{
  "model": "image classifier",
  "image_size": 48,
  "crop_scale_min": 1,
  "targets": ["material"],
  "num_classes": 9,
  "norm": "layernorm",
  "init": "torch_default",
  "residual_init": "zero_last",
  "steps": 17200,
  "epochs": 5.4,
  "lr_schedule": "cosine",
  "warmup_steps": 340
}
Rows from block 5 of a small image classifier, named by matrix and row number. Rows with one number belong to one neuron. Each number is 128 + 24 x the weight over its row's rms, rounded and kept within 0 to 255. All counts start at 0. Numbers have three digits each.
After each neuron's rows are labels from the 100 images, of 14976, where the neuron reaches its highest value: "top examples" is what is common among them. Only what is clearly more common there than usual is listed. The data: close-ups of made-up surfaces with and without defects. In brackets: how many of the 100.
# fc1: MLP up (model.blocks.5.mlp.fc1.weight, 768x192), inputs 96-191
# fc2: MLP down (model.blocks.5.mlp.fc2.weight, 192x768, transposed), outputs 96-191

fc1.432:112125111153141073133132108108158104155144091098185139133111143090177124142115073133122127180129118117129096122108101172133121173165130124088131155102131142140159119142132096106112127122119159165102101095186109125133090123096136124081167123108118106136122131134101144173150145120130113114
fc2.432:096145150129112128089165179141107156142134127097108173146141120165133136082157128172111146150132118181138150173161123111113144163130094147183128116159158078154145108134145120093095111121124134116089120142141117173152131128117141093129110135165155134143154162147119101133111123070103134167
top examples: stone (76)

fc1.153:137136139144139168109122102146097125159112141137135118138111172092148152141129085127076161147108098122096112120119116159149136137167165153082136131104130114140142114150157137147107129155152148158116106142112154159126133181119119089175166086149092140111181128137100124094092131086064118114
fc2.153:072167142134118109124117171113130136131156107124107107126115123179115118130115122130189130144083125138095119101115109120145123122146150135057158103141096129131096123114128158158115090137138097134128108111144093121133128128132075114141109121130126099162157140147111131124105118186156088148
top examples: leather (44)

fc1.23:125157177111156120150122137143147118147180084109129132146090145113155101125175107114132107123092123127155128111136137132164074136095156141096117179091115133108107143157134090166083148124119181146098125152130107139108119160104095118134133145138101139116111160112114123180114107095088108107
fc2.23:108110134124118083128127135145117114137119181155129111104133131130142096076066131142168101110109156092115098151143125127081094097127092137117137088126134098093118148128117123124129124113086132141118123136177129155141097110141163112108128130107121135123162089121118139145088119157131123102
top examples: leather (40)

fc1.140:119154191125149125121145124045145098159112135096134107133131116103127155123147135091091134095135123135124125164134147142045102136112146078106152119108127145147146138127146111118153127109134102148115157114152131099166137157122124117062127134109132120101124135124130136136124107128103114152
fc2.140:149129156093142102159138069112106134118160150133124143139132136111081121097128150112120102141134145125096104132107130167129113093137141078104091162140155114099164140097152153133107114128100133190136098120142117157140111150140086122153167140120125169107109101114118153109132163155095143143
top examples: leather (32)

fc1.206:113112160118126116131125156146155154128122106163149141142113160119188152150145109116151114142116131139150118123146114119073077153142142130050097180130145178168096105176105135108127163111150147131151123104103114121102126125107125071078174150149126124129116139142122155164113097116129144098
fc2.206:137149135145088128108111169133104104141134098108123111132140111179133151164112083133112125149118148123175153133161140116123106147141098159154170112105099124172131122149110090101128135102166093091093143142124088160154169100101124128107070095159109101115152151139127088144130095148141110092
top examples: scratch (36); wood (32); carpet (29)

fc1.532:130097112109136125120107127126131129161117058129109163129118119134127166127143124094134105141151110085109142156126089155089109127173112099115109147135144116100135120154129114141175084095146100116113118141133088102123110149149160166153143136147103148117135146137156145135137111081127160073
fc2.532:117105126127116118122151155108068105122130111129107121138134116147148118158137129134114086118121161151135131102114142131145056171127133137134141134121089123146128131108118116070137109204139138164114138148121104167121158109110088132098114128138123131143129120152134089140118118145150144147
top examples: stone (41); wire mesh (30)

fc1.462:122145123128106070151132115138136114115093097146154102122144134110147105138117139111121127133127086126153144129124139114114104116110108151097143175091130200142160141158140132110147173140142166148116130108170103072147162119088124043103128095164125119108114128119158133135084106094107092157
fc2.462:142123128120099139117125153170086124124131062169127107156135132153157177165152085102110108139117158107125113098134133125111088137134118141157134098089080137151119145147113131156116118173175133147124155128115116147140160123088091140108089108148118103179134124151164102148146140140119121143
top examples: scratch (51)

fc1.568:150118103123131086159113090108138128115085071145169072108151153121115132110128110103098135162098097050149105102107107166142121112117117134104107182121119181107132139175149104143140131147143099132141129113127125105171115100122135148142109136108120124103148112105144155130132132143139108121
fc2.568:126101099130118105138155143132054099122146101133120117143153137136164111152128116119122101150118167139135135103125136144110070139135130126163122101116105119142137145129108111110136105167145130177112140156109111159175155119110090130078124119147124138146131100135134095139137152165118131133
top examples: wood (29)

fc1.41:119165134132108137076092162096124137109076137122108103109118112124110091145122105099126143114093132091087152103145115128155066128074111131138142140140128147165102110170144118132145134155169113149128122099141118141142152150121139145130144099111151123104153135108138104094128163129108132105
fc2.41:142135122142127123111124128134085118138126111134150113143147106149091168152117104111159144120148137141153155110156153116115100150167102147208124116102123135178168133126130107118128144127122149133124156148111117137134171089081142099107099083167085138131146121123094087147118128120138122142
top examples: scratch (51); leather (39); bright spot (29)

fc1.380:136143094117097129108093124122120129109064105111143098109136126078108086156128111079104138166082124086130152109112116160169103124099127150132124170139129137156163111159139116112168123138145080183133098111147121125157155127145123168128149105126145123108145131094140147087136145130120105113
fc2.380:141132116132115125124138140114088101135134092125125108153147118149138145161138091109126127152137155136142133104141143134129081154152094147177133114098097130170145135122117105106120137152152124145126153153108114161150177103089105127078097094159097132145144127127120089144121127150128128137
top examples: scratch (33); bright spot (33); carpet (27)

fc1.507:148100079129174153122116124097161097128081095181129104123146099128152114151124123137097082147184113117214141103144151124124102147173107121155146111122139120149137137129131127124169118115144114142093130140090134106126165126125119144166107135127121136087107125089124140102117140167156117110
fc2.507:124142118160106198123111130136129175142109144140126146120080127122094140132147167103130119089117126119141136129088151133109099119126098122125104179117144162127151120132142116115149126174110172117104132134160163099084124152116162131135136132118118121203150123162121105134159142097145114162
top examples: stone (27)

fc1.142:128148093105146142062100125091112078162121165099106129110112131137120154134117101147090123152161174113104144087125169141137162148119098152146120155152125114175104135140151106119094126090127156170125133138114121134099133117116108133167117095107155130155160069149134120124127123066112124149
fc2.142:148215195137141123126141111140138154171103137115154134136153113140067126120101142123153108107120130058125139134135143100138146132132125134072122158155125145134087122106137148159087141105114137100136122102153175130090116130139159110150121131089119126101125117111112151120121096094172121133
top examples: leather (89)